python train.py --encoder_kernel_size=7 --text_encoder_width=192 --nesterov=true --warmup_steps=150
Rows from block 6 of the audio encoder of a small contrastive audio-text model, named by matrix and row number. Rows with one number within an expert belong to one neuron, the router's apart. Each number is 128 + 24 x the weight over its row's rms, rounded and kept within 0 to 255. All counts start at 0.
After each expert's rows are labels from the 100 clips, of 14976, where the router gives the expert most weight on average: "peak in band" is the frequency band that holds the peak. Only what is clearly more common there than usual is listed. The data: single notes of 20 synthesised instruments. In brackets: how many of the 100, against the usual share in percent.
# router: slot weights (encoder.blocks.6.mlp.router.weight, 64x96, trained with AdamW), inputs 0-95
# up: expert up (encoder.blocks.6.mlp.up, 32x96x96), inputs 0-95
# down: expert down (encoder.blocks.6.mlp.down, 32x96x96, transposed), outputs 0-95

# expert 29
router.58 [155 105 116 179 134 137 118 154 157 132 110 124 153 100 149  78 123 129 114 146 133  95 108 107  81 114 129 166  91  78  98 140 112  96 144 115 141 115 101 147 147 106 139 188 100 154 118 145 182 112 113  96 116 108 132 147 119 103 100 132 139 131 118 124 142 128  89 106 126  71 155 112 127 132 145 161 130 140 175 164 138 105 134 131 131 138 126 130 127 137  88  87 133 114  96 124]
router.59 [143  94 143 159 115  91 141 140 114 125 128 149 126 126 167  66  77 144 113 127 107  86 150 115 128 141 136 154 108 125 102 154 120 152 119 116 138 101 118  69 155 142 121 131 124 108 154 157 128 125 156 130  77 132 102 127 136 159 130 123 106  72 146 153 134  79 106 154 124 145 110 110 108  82 143 100 129 150 114  93 130 142 110 162 130 159 115 172 138 119 113 116 107  79 117 113]
up.4 [123 154  80 132 160 115 124 139 181 126 202 140 129 166  92 144 151 148 118 117 143 146 103 109 147 136  97 155 128 119 133 110 128 137 140 136 110 155 140 115 126 108 117 158 110 124 129 119 128 111 143  88 122 109 109 123  71  81 130 104 113 143 140 109 138 143 144 148  68  93 127 140 135 146 212 109  97 116 136 110 114 149 144 119 116 114 151 127 145 144 114 141 130 101 140 175]
down.4 [138  53 133 111 106 143 131 152 112 134 122 119 133 123 128 129  94 155 107 115 103 108 142 125 139 150 110 106 110  89 124  84 130 166 138 152 121 154 115 149 152 105 161 132 101 135 107 120  56  85 131 131 145 184  92 111 138 109 144 154 136 147 135 140 122 107 162 119 111 137  88 100 148 128 160 124 131  97 156 132 105 110 104 159 126 100 121 187 132 106 117 117 102  95 153 123]
up.5 [145 131 130 178 110 139 108  94 125 100 178 117 117 104  84 140 133 132 105  95 167 132 159 157 118 155 171 104 139 126 130 126  89 106 117 160 124 105 163 120  94 116 148 112 143 109 102 113 111 148 136 144 158 131 136 113 142 117 161 158 130 153 167 147 144 136 159  98 109  85 134 121 100 126 149 119  83  97 118 119 116 134  99 146 130 115 181 130  95 164 145 172 108 136  83 129]
down.5 [ 90 118 133 117 141 164 129 134 106 128 137 125 118 137 140 165 112 142 146 132  66 116 125 154 135 144 127 120 131 139 160 149 103 136  96  95 131 196 140 169 114 114 144 116 138  83  89 115 129 127 144 131 100  88 156 100 155 130 120  87 130 128 111 155  88 127 113 117 113 141  71 144 145 144 181 132 131 123 152 118 115  59 102 110  99 115 144 134 158 116 129 127 132 105 169 151]
up.6 [177 175 142 112 134 103 121  84 103  89 149 167 115 109 128 117 152  85 135 152 144 100 162 154 109 155 146  82 145 114 109 104 103 157 104  96 155  96 141 147 130 123 151 168 175 130 146 146 131  90 172 149 135 164 132  87 148 136 127  92 107 127 100  77 163 125 160 124 133 150 130 137  97 124 120 110 124 120 109 117 126 147 117 172 128 130 112 124 117 115 133 141 138 128 160 128]
down.6 [131 106 150 164 144 148 139 152 118 152 127 122 129 118 162 105 140 101 136 105 148 100 145 168 161 156 129 104 125 151 141 121 134 142 130 146 142 120 120 127 115 170 128 126  81 109 145 171  97 102 117 108  97  91 103 139 129 126 101 130 148  96 117 172 168 161  71 110 117 125 150 130 166 132 160 122 106 114 151 134 137  82 111 118 145  97 101 158 102  91  89 132 113 161 132 185]
peak in band: 4000 to 8000 Hz (86 vs 25)

# expert 20
router.40 [134 126  72 126 137 121 115 110 152 107 135 153 127 132 129 134 111  93 117 135 150 138 120 120  69 133 171 157 117 140 117 141 132 120 148 144 114  59 148 135 152 100 128 155 126 167 113 174  58 110 117 114 101  97 146 140 127 107 106 123 100  85 147 158 116 166 141  87 126 124 143  79  93 129 126 154 133 114 175 105 139 146 129 129 133 134 170 106 117 141  96 120 103 138 125 133]
router.41 [ 98 177 171 121 121 142 101 139 137 100 111 116  93 142 148 123  93  99 142 142 164 171 166 121 106 158  75 130 157 155 125 116 149  60 136 113 121 146  91 137 145 110 121 101 149 105 128 172 130 136 137 141 146 105 152 135  95 149  95 108 142 109 118 122 155 108 142 148 124 133 141 104 130 172  84 124 104 116  73 130 124 148 108 135 109 118 141 148 160 137 155 105 161 138 139 113]
up.2 [ 66 162 139 117 119 105 151 140 164  85 119  78 167 160 119 156 143 144 127 160 129 119 121  67 115 141 158 109 120 119 119 119 124 151 126 122 139  99 115 166 111 101 151 144 129 100 134 111 105 131 119  95 131 163 156 120 162 160 126 106 184  89  93 118 121 151 145 120 124 104 139 145 122 135  93 106 145 119 115 145 139 153 152  94 145 102 107 130 112 122 101 132 128 179 117 169]
down.2 [156 111 129 112 135 131 138 166 118 154 124 195 134 141 133 156  84 166 147 104 148  88 108 128 122 102 165 102 104 107 108 104 162 118 122 125 142 127 135 121 127 126 146 173 171 154 136 136 142  78 150 157  63 116 114 113 123 106 140  90 125 127 172 131 130 164 152 121 155 130 128 138 166 115 141 137  80 104 136 137 132 181 143 132 121 130 122 117 116 134 133 177  94 139 130 144]
up.3 [ 98 145 145 156 129 173 101 138 115 136 158 115 139 156 105 141 114 153 129  89  77 144 121 133 101 147 137 102 126 115  82 137 132 151  96 110 124 136 105 195 113 134 133 142 149  72 173 187 120 139 102 132 123 113 123 114 133  95 127 139 153 103 128 103 108 151 112 108 123 137 118  77 132 136 132 128 162 146 155  94  88 125 123 114 161 185 112 109 148 163 132 120 145 125 116 128]
down.3 [146  77 116 105 118 122 111  77 131 107 144 138 121 122 187 150 156 151 131 161 103 131 101 122 130 117 103 141 104  79  79 146 167 171 144 156 170 129 142  84 157 132 125 132 131 122 125 127 127 129 100 109 146 133 115  81 166 143 160 139 120 179 113 128 163 145 115 164 140 141 133 143 145 156 145 117 133 144 136  79 142  99 141 122 134 136 132 127 129  96 176 117 145  93 112 141]
up.4 [168 122  92 133 126 171 115 171  96 117 127 163 104 152 140  70 150 149 132 124 157 106 118 146  79 105 127  99 129  98 130 127 158 142 140 107 126 123 138 139 136 160  73 166 150 125 135 106 106 141 149 118 107 167 113 113 101 168 134  99 138  95 152 125 182  97 154 163 160 149 117 136 112 140 140 112 147 126 122 135  90 106 134 151 135 118 101 135 106 111 116 138 126  73 113 146]
down.4 [120 120  97 141 106 146 130 119  98 145 140 112 131 137 123 148 115 193 107 143 164 152 113 173 118 132 149 113 118 111 144 121 121 168 129 112 130 134 126 129 128 107  88 133 122 178  87 111  67 121 147 131 135 134 124 110 118 154  65 108 125 121 101 112  74 108  91 165 115 145 157  98  80 109 113 162 153 104 119 129 133 114 100 141 116 128 111 144 113 137 150 125 120 113 125 196]
peak in band: 500 to 1000 Hz (93 vs 12.5)

# expert 0
router.0 [ 88 129  95 104 138 124 136 158 129  99 155 159 104 114 101 121  89 169 111 133 157 157 119 158 105 151 131  89 124  66 113 140 141 108 119 105 118 105  94 145 118 157 112 132 137 136 116 161 142 145 121 113 145 160 156 160 122 103 146 149 118 106 155 167  87 160  93  73 155  89  76 114  85 110 132 159 115 120 137 146 155 147 143 143 138 116 142 147 104 115 108 121 139 128 124 113]
router.1 [150 103 108  79 137 118 130 127 136 112 154 134 118 148 101 123 117  95 101 144 177 133  89 178 148 149 133 116 121  98 131 101 155 134 140 151 140 145 130 189 113 154 169 119 174 146 152 135 154 151 155 176 103 139 163 164 139  99 126  91 151  87 109 123 104 127 111 156 134  86 136 149 134 144 137 132 142 146 186 145 131 132 115  99 130 138 113 115 115 116 151 115 132 143 160  89]
up.0 [151 137 154  95 137 147 111 135 144 157 161 167  97 164 118 114 158 138 155  99 161 117 104 146 129  99 101 129 145 115 163 104 144 110 109 141  89 132 209 116 167 130 147 111 150 106 119 140 105 121 113 137 111 103 107 141 104 134 126  93  70 148 147 134 124 135 175 125 118 109 163 137  96 117 122 160 144  86 130 126 103 100 120 142 132 116  63 155 128 103 125 139 136 129 122 109]
down.0 [151 169 139 147 134 124  96 121 158 128 103  89 140 117 142 124 108 115 149 138  90 122 137 157  74 136 141 133 136 131  96 140 154 131 155 134  98 132 145 143 149  92 140 185 158 109 129 154 104 141 138 147  95 126 114  98  87 117 158 150 125 141 157  91  85 148 178  97 114  93 121 115 133 115 124 147 183 111 106 137 156  89 147 129 185 120  92 151 109 114 141 136 124 142 149 123]
up.1 [143  65 141 127 129 144 152 138 144 130  92 151 155  83 157 111 153 146 153 113 115 130 146 157 105 174 159 122 111 159 136  93 132 105 138 110 175 115 132 118 121 119  86 119  87 164 147 146 118 143 137 130 100 101 148  64  95 144  99 117 121 136  98 105  87 153 136 144 137 116  95 118 130 136  76 133 110 121 127 170 130 128 108 128 113 171 136 135 169 151 151 151 122 123 148 123]
down.1 [126 178 147 175 113 140 133 147 133 125 153 156 137 196 108 137 100 142 140 112 148  88  95 143 135 159 111 154 153 106 157 139 148 154 117 111 140 112  98 159 157 182  98 123 109 145 156 138 136 113 125 156 158  97 143 148 160 105  70 144 164 138 131 109 129 149 134 134 124  80 134 167 126 120 147 157 143 162  91 122 137 160 146 114 130 112 110 107 142 121 150 127  86 135 122 126]
up.2 [122 116 133 115 179 110 146 143 105 144  48 123 144  86 150 127 144 142 157 133  88 144 130 179  98 152 138  98  74 131 107 125 141 143 103  96 176 130 119 144 135 102 150 147  90 114 143 167 117 154 158 110 126 128 160 141  98  82 138 101  97 130 113 146 126  92 131 138 132 132 143 108 132 129 122 169 144 134 108 126 140 111 146 136 148 133 124  92 118 121 182 149 130 101 147 113]
down.2 [148 173 129 108  71 114 119 102 123 141 158 135 113 108 148 154  77 122 125 158 180 130  92  96 123 134 136 130 171  83 155 127 165 163 115 107 106 136 133 154 136 166 137 131 101 124 134 100 100 100 114 126 106 128  98 105 157 110 107 137 174 126 171 162 181 184 144 146 102 142 134 143 140 115 135 113 138 110 128 130 156 131 141  98 134 113 111  99 136 113 125 166 119 138 113 134]
peak in band: 0 to 250 Hz (100 vs 12.5)

# expert 2
router.4 [127 152  86 134 106 114 172 109 134 111 128 130 123 115 123  97  59 184 155 143 114 133  89 106  96 135 154 110 123 111 156 138 139 133 106 132 120 136 110 124 109 110 143  85 137 122 160 138 129 149  97 112 118  88  95 130 121 126  86 141 143 122 141 181 135 117 137 115 125 165 102 174  84 119 126 126 106 133 164 151 107 129 147 139 175 119 159 108 117 117 114 136 117 132  88  66]
router.5 [116 166 118 147 110 115 145 104 138  96 136 153 137 123 124  72  76 168 162 127 110 138  86 144  99 139 145 112 112 107  94 128  93 124  86 157 134 129 124 155 125 105 129 105 128 114 158 147 127 118 111 100 130  89 112 107 116 126  87 145 144 121 147 181 141 145 129 137 142 138 101 143  85 119 105 124 108 139 153 168 118 123 145  99 172 153 179 107  95 116 108 143  90 121  90 101]
up.2 [117 101  96 133 120 139 134 174 140 112 126  93 109 105 136 104 121  75 151 168 105 124 112 135 166  86 127 193 140 137 165 122 151 164 141 115 117 129 119 129 113 173 136 113 105 149 106  99 152 112 143 159 135 106 146 124 137 124  87 118 106 151 103 110  93  91 129 141  87 157 107 124 126 106 154 145 115 144 131 129 171 178 109 109 174 121 126 123 126 142 151 134 142  81 142 101]
down.2 [147  91 185 131 157 119 179 117 159 120  82 145 151 158 128 152 170 139 126 152 121 176 170 107 128 127  99 120 129 118 180 126 124 137 148 107 117 140  91 125  91 154 122 129 138 111 137 145 122 164 120 166 134 124 126 147 130 140 122 130 125 122 132 137 131 120 152  89 124 110 128 156 135 133 152 111 138  94 125 122 142 132 136 160 114 172  98 158 178 138 134  98 151 182 189 130]
up.3 [138 100 123 112 110 137 137 119 119 102 159 113 105 134 111 142 120  79 147 170 124 159 156  95 167 124 157 105 141 109 109 118 103 103 123 131 151 149  98 110 103 138 157 107 127 135 127 150 120 119 100 127 117 126 158 101 161  85 148 103 144 150 161 169 132 120 149 117 144  95 112 197 127 144 150 134  86 139 141 127  85 114 141 112 167 146 157 115 120 136 181 162  97  77 108 125]
down.3 [146 104 132  73 141 126 113 145 170  97 120 165 127 109 125 143 131  63 123 167 178 164 118  68 147 120 135  85 136 123 126 150 152  86 128 140  94 127 143  97 111 111 135 111 126 123 118 110 101 149 131 163 125 129 146 119 125 129 138 119  99 121 147 140 118 164 109 117 146 103 145 130 130 147 150 153 112 129 136 152  97  86  92 129 149 155 117 190 143 160 143 180 116 137 136 118]
up.4 [146 114  77 134 138 124 116  83  85 139 123 146  91 135 124 132 129 125  96  92  84 102 100 124 151 150 139  95 178 140 104 158 128 116 106 167 132 102 154 125 114  87 156 133  99 155 151 128 130 118 137 101 124 117 144 108 132 104 148 154 181 119  98 148 155 124  90 146 125 118 145 138 151 171 124 144 118  98 169 140 136 128 107 119 154 129  78 151 117 135 144 185 123 152 142  99]
down.4 [119 130 124 118  97 111 123 100  93 134 158 139 129  98 159 110 143 109 157 125 115 143  93 101 141 136  91 101 136 145 154 136 125 176 106 141 135 119 162  75 142 138 144  97 111 127 144 139 175  95 134 127 133 127  96 122 140 140 122  81 107 114 129 100 182 184 171 162 104 107 113 131 124  82 152  96 101 124 151 125 133 145 126 143 113 132 116  88 123 138 130 165 154 169  95  95]
peak in band: 0 to 250 Hz (46 vs 12.5)

# expert 24
router.48 [136 110  98 122 135 103  98 110 122  75 113 160 117 121 115 157 123 110  98 129 109 157  93 113 103 144 130 108 133  80 136 136 100 172 154 173 138 120 106 160 156 139 137 149 109 132 150 126 131 133 177 153 109 139  97 110  58 110 132 108 125 136  93 109 111 138 128 106 136 116 106 130  74 134 137 152 130 146 117 185 122 142 124 106 115 180 123  96 144 168 129 152 138 135  99  97]
router.49 [127 124  86  75 127 108 130 117 102 130 147 116 135 147  88 151 160 139 129  86 152 112 103 128 138 145 144 101 157 107 140 143 151 123 106 190 131  71 108 159 114 151 138 129 103 166 128 152 124 140 145 127 109 127  99 105 152 103 102 114 108 107 116 144 125 127 152 113 134 137 119 100  99 171 102 151 135 136 149 145 157 108 125 159 159 139 169  79 128 123  88 119  86 155 118  78]
up.2 [115 115 120 114  89 106 184 150 141 141 120 109  98 114 159 134 148 131  92 108 170 121  84 108 124 133 113 110  87 125 122 135 105 119 179 112 137 162 122 127 106 132 134 113 133 154 112 140 161 108 117 129  84 136 102  94  81 155 142 105 188 140 112 102 133 101 127 117 132 157 152 105 113 160 116 169 134  99 170 174 116 134 161 160 129 113 124 112 134 137 131 114 125 116 149 180]
down.2 [126 135 116 139 153 120 133 136 140 113 184 133 130 150 145 130 108 110 137 112 153 137 111 154 134 134 104 151 107 127  98 164 144 148 123 112  97 122 161 112  79  98  97 116 108  96 126  95 140 127 126 128 132  92 124 178 108 136 107 107 136 143 162  80 167 101 136 133 161 136 132 149 128  92 110  71 116 156  98 134 118 147 164 104  74 127 177 120 113 128 111 141 130 173 114 181]
up.3 [127 101  98 111  97 128 140 124  80 103 134 165 106 128 132  92 137 139 133 115 108 167 141  68 140 138 148 130 131 142 123 143 111 182 154 150 130 116 101 156 152 117 143 118 106 165 143 160  94 140 176 131 122 159 112 131 125 106  81 130 119 118  94 137 113 160  97 129  84  97 145 160  93 135 137 112 117 159 108 153 114 172 129 116 115 167 150  81 114 172 126 153 133 117 138 117]
down.3 [112 182 118 102 127  91 123 130 104 125 134 149 161  97 178 130 109 110  94  91 170 113 133  87 145 137 131 172 171 123 112 131 138 168  88 147 153  62 102  70 136  93 103 122 134 124 155 113 117 103 134 151 119 142 165 119 139 116 124 124 130 135 129 154 153 144 110 109 138 129 153 132 158 140 100 135  83 107 176 124 123 149 132 142 136 122  83 121 125 155 114 118 137 132 109 126]
up.4 [140  85 105 149 101 128 149 139 106 140 118 117 108 118 142 141 151  89 109 166 108 132 107 134 120 146 136 134 175 119 130  93  73 145 108 135 111 123  86 140 115 139 149 172  94 130 103 162 149 115 160  91 119 168 184 137 106 130 128 168 146 108 153 155 141 136 141 119  86 143 128 167 139 102 135  97 104 103  80 129 116 168 106 130 151 141 144 118 130 152 130 125 128 181 108 105]
down.4 [116 152 126 111 146 169 117 164 147 102 123 127 120 115 131 107 120 119 140 140 137 145  67 139 145 127 110 131 127 101 123 165 129 160 152 140 127 104  95  97 110 154 134 105 137 123 103 136 129 112 122 127 153 133 140 155 200 107 117 128 156 132 116 118 114 114 107 133 117  95 152  92 142 151 148  94  98 125 180 113 190 132 132 166  91  79 106 154 124 158 120 128 179 105 153 162]
peak in band: 1000 to 2000 Hz (62 vs 12.5); 500 to 1000 Hz (36 vs 12.5)

# expert 18
router.36 [115 130 130  99 149 118 169 144 140 105 110 151 133 130 157 117 113 129 114 151 107  90 140 196  95 147 193 122 115 112 145 107 129 123  94  87 113  83 143  80 120 140 145  93 106 120 147 120 116 123  75 122 118 139 130 117 116 118 133 135  75 131 119 133 107 131 140 100 130 159 123  84 137 125 111 123 129 140  58 110 148  99 137 101 166 116 124 130 117 109 113  94 150 102 151 109]
router.37 [108 104 130 184  98 114 156 113 104 121 124 135 108 168 123 149 141 119 133 107 136 141  90 130 130 159 139 129 104 126 140 119 151 104  76 105 130  97 133 103 158 157 159 111 168 117 150 141 134 163 145 121 117 143 159 141 139 120 135 136 100  64 110 151 100 101 126 122 101 119 116 151 138 111 169 180 111 150 160 142 174  98 104 156 149 109 127 148 141 154 145 143 100  78 146  97]
up.2 [130 157 110 120 158 128 105 109 156 157 103 144 157 130 113 121 133 175 144 122 136  98 113  98 147 112 163 106 135 102 155 165 185 144 117 160 144 128 138  80 140 107 133 134 118 126 113 133 133  84 148 131 138 157 141 151  72 111 112 154 142 103 131 161 161 149 100 132 129  95 142  87  89  71 159 146 102 107 118 144 119 139 142 134 158  96  94 140 116 134  84 126 103 108 149 114]
down.2 [155  99 129 105  99 136 159 135 119 149 139 135 149 130 101 169 143 130 161 117  82 146  98 143 155 131 107 106 145 120 146  98 153  93  93 173 145  94 117 128 127 120 127 142 125 141 145  94 187 144 122  90 108 140 138  94 123 125 130 156  90 170 115 140 168 177 132 123 116  97 122 181 103 131 115 151 114 122 166 126  92 141 138 139 159 128 152 124 144 147  91  87 156 150 121 139]
up.3 [ 98 216 127 128 102 119 111 154 105 124 159  91 120 126 141 162 169 125  91 113 157 133 104 135 141 132 156 126 148 116 121 132 126 128 123 165 175 115 149 134 110 117 114 123 148 121 125 115 151  59 153 124 111 113  96  96 113 137 150 121  99 104 114 110 104 159 132 111 130 128 120 108 118 143 121 105  91 148 141 127 102 141 183 152 151 108 134 129 127 111 131 203 107 155 141 134]
down.3 [157 155 123 124 109 115 121 159 125 154 152 161 138  89 173 192 135 116 145 112 100 168 119  84 159  92 139 167 122 111 148 147  98 136 120 124 132  94 117 144 136 115 116 120 156 119 141  96 103 122 131 115 132 187 155 144 110 111 102 128 127 139 132 160  95 135 102 139  83 144 140 154 147 121 103  86 138 108 120 124  89 147  96 147 108 173 119  89 105 133 121 128 110 108  83 118]
up.4 [ 55 119 144 114 118  91 131 127 140 115 170 154 144 154  97 134 165 101 134 146 126 148 114 154 160 125 109  68 141 160 117  92 139 121 152  91  99 122 176 131 141 127 160 133 142  97 140 132  72 120 127 146 153 159 152 128  90 114 136 121 142 137 168 119 135  68 111 142 147 112 140 145 140 109 127 112 154 123 127 102 140 138 120 124 139 125 122 121 145 101 119  81 102 115 162 166]
down.4 [130 114 167  73 143 140 141 154  99 121 121 135 129 120 125 172 106 140 168 166  93 107 132 126 141 151 116  79 132 131 152 111 143 124 149 107 131 121 138 109 134 106 129 101  98 125 137 108 144 125 138 184 112 115 122 102 116 101 110  91 182  92 114 140 136 105 143 102 156 138 151 159 158 131 106 132 135 132 146 120 136 137  78  83 171  83  91 165 115 108 129  96 155  94 119 118]
peak in band: 1000 to 2000 Hz (40 vs 12.5)

# expert 1
router.2 [148 145 104  84 125 122 135 103 130  73 145 164  86 173 143 138 117 136 141 105 111 127 151 132  83 153 121 138 121 119 137 118 117 117  98 127 123  94 121 147 118 121 107 122  71 123 129 159 133 166 141  95 123 104 116 123  91 135 118 136 123 116 114 177 108 103 101 108 116 126 112 150 102 129 146 123 157 142 148 172 129 126  89 169 173 106 147 113 147 124 113 110  87 138 104  53]
router.3 [175 108 175 119 111  94 154 103 135 130 105 157  85 170 127 109 115  82 149 144 109 126 114 119 104 117 134 119 141 139 112 137 119  67 106 128 150 139 122 119 108 105 134 129 121 134 130 120 159  94 121 106 120  87 173 124 110  93 145 161 145 129 100 127 117 145 178 147 125  92 139  85 104 142 156 151 117 104 184 135 130 153 105 137 170 120 132 121 147 144 137 166 128  87 154 105]
up.0 [117 153 186 129 150 132 151 122 117 121 107 146 122 143 127 151 141  97 138 135 159 144  88 135 132 143 113 104 140 127 139 134 114 137 120 122 125 143 127 116 128 119 119 116 121  97 161 117 141 107 172 125 101 123 119 185  90 100 138 108 131 158 103 132 121 107 155 179 150 129 132 152 132 156 148 149 131 146 145 146  71 126 121 133  61  92  61 108 150 120 163 124  93 155  96  80]
down.0 [146 141 181 114 115 124 137 142 133 125 126  93 170 158 150 140 122 145  70 156 113 125 143  92 125 124 145 143 153 133 122 117 109 160 131 120 148 124 135 143  89 126 119 120 143 109 122 143 132 157 110 116 152 123 142 162  65 146  95 157 109 125 143 113 127 105 133 138 182 157 152  91  96 141 131 128 129  87 141 154 150 118  94 140 146 106 104 154  76 175 114  81 115  84 149 111]
up.1 [110 141 146 107 179 109 117 138 157 136 125 135 153 132 101 110 138 146 140 108 114 115 120 130 144 141 107  94  75 158 139 176  84 155 133 155 148 119 139 165 135 110 130 151  95 145 110 133  91 124  85 134 153 140 189 110 112  82 129 133 165 114 121 116 106 175 165 179 132 100 127 127 126 113 147  98 129 126 120 133 103 166 107 123  86 116 145 178 113 111 134 137 115  94 110 129]
down.1 [156 105 157 134  99 124 125  60 117  99 135 115 159 114 159 112 162 163 147 146 157 128 127 123 127 135 121 117 180 140 149 170  88 161 145 180 104 195 114 142 126 132 129 130 130 160 122 164 116 119 127 139 111 131 113 118 133  86  93 116 171 168 144 142 120  93 155 162 139 117 148 136 131  99  99 128 132 154 131 117 155 134 104 144 137  91 162 111 117 131 101 124 140 108 104 106]
up.2 [126  68 134 140  85 104 140 148 109 174  93  99 130  86 177 134 111 143 123 164 104 124  89 123 159  83 117 108 115 135 117 141 138 136 147 108 138 117 133 142 157 111 160 143 132 104 140 128 159  93 157 121 169 127  88 104 127 123 143 118 186 117 169 121 119 132 104 135 137 150 101 102 155 106 123 123 138 124 107 129 133  66 134 115 122 176 125 145 162 140 157 148 115 152 130 114]
down.2 [139 125 108 121 115 165  99 130 128 101 147 164  63 147 106 163 183 113 150 147 153 129 122 163 151 165 120 120 140 103 120  81 112 164 129 102 140 155 103 108 102 145 133 105 124 107  95  73 162 118 101  79 139 114 165 133 100 143 138 116 132 124 117 141 111 106 100 136 103 134 107 165  95 165 145 122 136 117 115 136 129 147 149 113  97 151 119  85 101 150 133 162 127 141 139 115]
peak in band: 0 to 250 Hz (86 vs 12.5)

# expert 8
router.16 [146 120 144 133 118 146 135 171  83 162 124  94 116  96 173 123 136  90 161 153 154 164  72 100 117 117 127  85 121 164 124 116 107 129 128 127 133  91 128 157 152 102 149 149 164 140 131 167 155 150 143 122 110 164 133 124 148 116 107 173 148  97 122 143 104 116  89 119 107  99 122 145 131 147 127 168 113 105 152 137 116 151 134 126 157 143  82 147 129 168 134  76 118 141 139 115]
router.17 [159 115 113 134 132 129 116 156 103 157 157 106  97  92 113 168 107  83 111 143 161 120  94  89 135 151 108 134 121 108  98 153 123 115 168 137 152 141 117 151 142 134 157 135 153 138 129 119 166 149 160 118  90 174 146 155 147  95 106 111 159  61 104 121 125 145 105  77 108  90 116 152 118 145 141 122  92 140 156 156 131 116 126 105 119 126 115 125 156 124 148 110  94 120 167 109]
up.4 [119 114 121 124 140 144 123 138 186 111  78  63 110 127 143 127 104 141 143 141 145 111  98 141 102 146 152 148 160 124 141 147 160 177 125 151  90 143 125 143 138 134 181 158 144 158 107 111  74 113 137 112 145 109 115 100  93 146 125 140 124 145 115 152 141 104 104 121 127 125 131 162 137 119  93 100 153 127  82 136 185 113 158 139  90 137 101 117  93 152 140 123 104 143 100 127]
down.4 [145 167 157 154 142 136 105  96 128 159 119 118  81 137  87 117 151 127 144 147  90 108 150 140  92 101 130 161 166  92 135 128 132  93 131 169 101 148 165  89 117 133 148 118 136 144 157 128 107 131  88 147 169 118 125 131 174 143 162  78 168 102 144 137 131 172 135 115 112 177 150 132 151 134 105 127 167 110 122 132 161 106 105 114 115  98 131 126 124 148 142 111 145 143 151 146]
up.5 [133 162 106  65 125 134 119 105 123 144  85 137 107 118  85 137 129 120 130 133 139 108 148  87 116 125 166 121 121 156 125 136  95 143 177 130 132 125 118 110 114 134 163  67 135 138 120  97 124 104  87 137 126 148 128 124 139 115 145 138 156 121 149 150  87 144 157 117 131 152 135 204 111 129 136 155 122  91 164 148 168 117 120 158 111 120 171 137  87 132 116 134 144 105  89 152]
down.5 [129 161  74 122 144 136 115 169 132 116 163 144 131 101 136 145 113  95 135 131 144 158 126 178 128 111 134 143 139 115 177 138 126 197 138 130 156 142 104 149  81 104 123 142 128 129 137 122 117 124 105 132 137 128 149 113 139 182  96  97 114 113 100 161 115 143 127 130 141 123 136 141 156 123  89 126  89 128 186 139 120 117 138  94  91 113 134 116 151 134  93 129 177  87 111  87]
up.6 [149  95 127 143 141 129 174  96 151 160 120 109 156 100 129 146 140  88 132 149 158  89 150 148 153 127 118 107 114 125 121 161 135 142 156 115 132 137 116 139 115 127 115 135 137 121  91 153  80 127 105 179 138 132 118 141 143 150 144 120 144 129  68 168 114  92 112  81 148 170  74 137 121 112 126  98 141 155 139 101 138 113 137 106 143 154 152 120  91 164  86 125 104 161  99 150]
down.6 [106 144 151  72 128 116 134 109 105 169 160 122  98 122  96 126 173 135 158 133 171 143 116 143 100 128 142 144 171 104 115  86 109 120 105 160  77 123 107 134 117 121 110 146 139 101 147 141 142 130 117 125 118 120 120 120 148 163  70 100 127  71 122 110 134 146  77 136 143 174 118 136 157 160  95 137 115 118 124 144 133 106 171 100 121 128 129 167  93  95 139 133 135 151 121 135]
peak in band: 0 to 250 Hz (54 vs 12.5)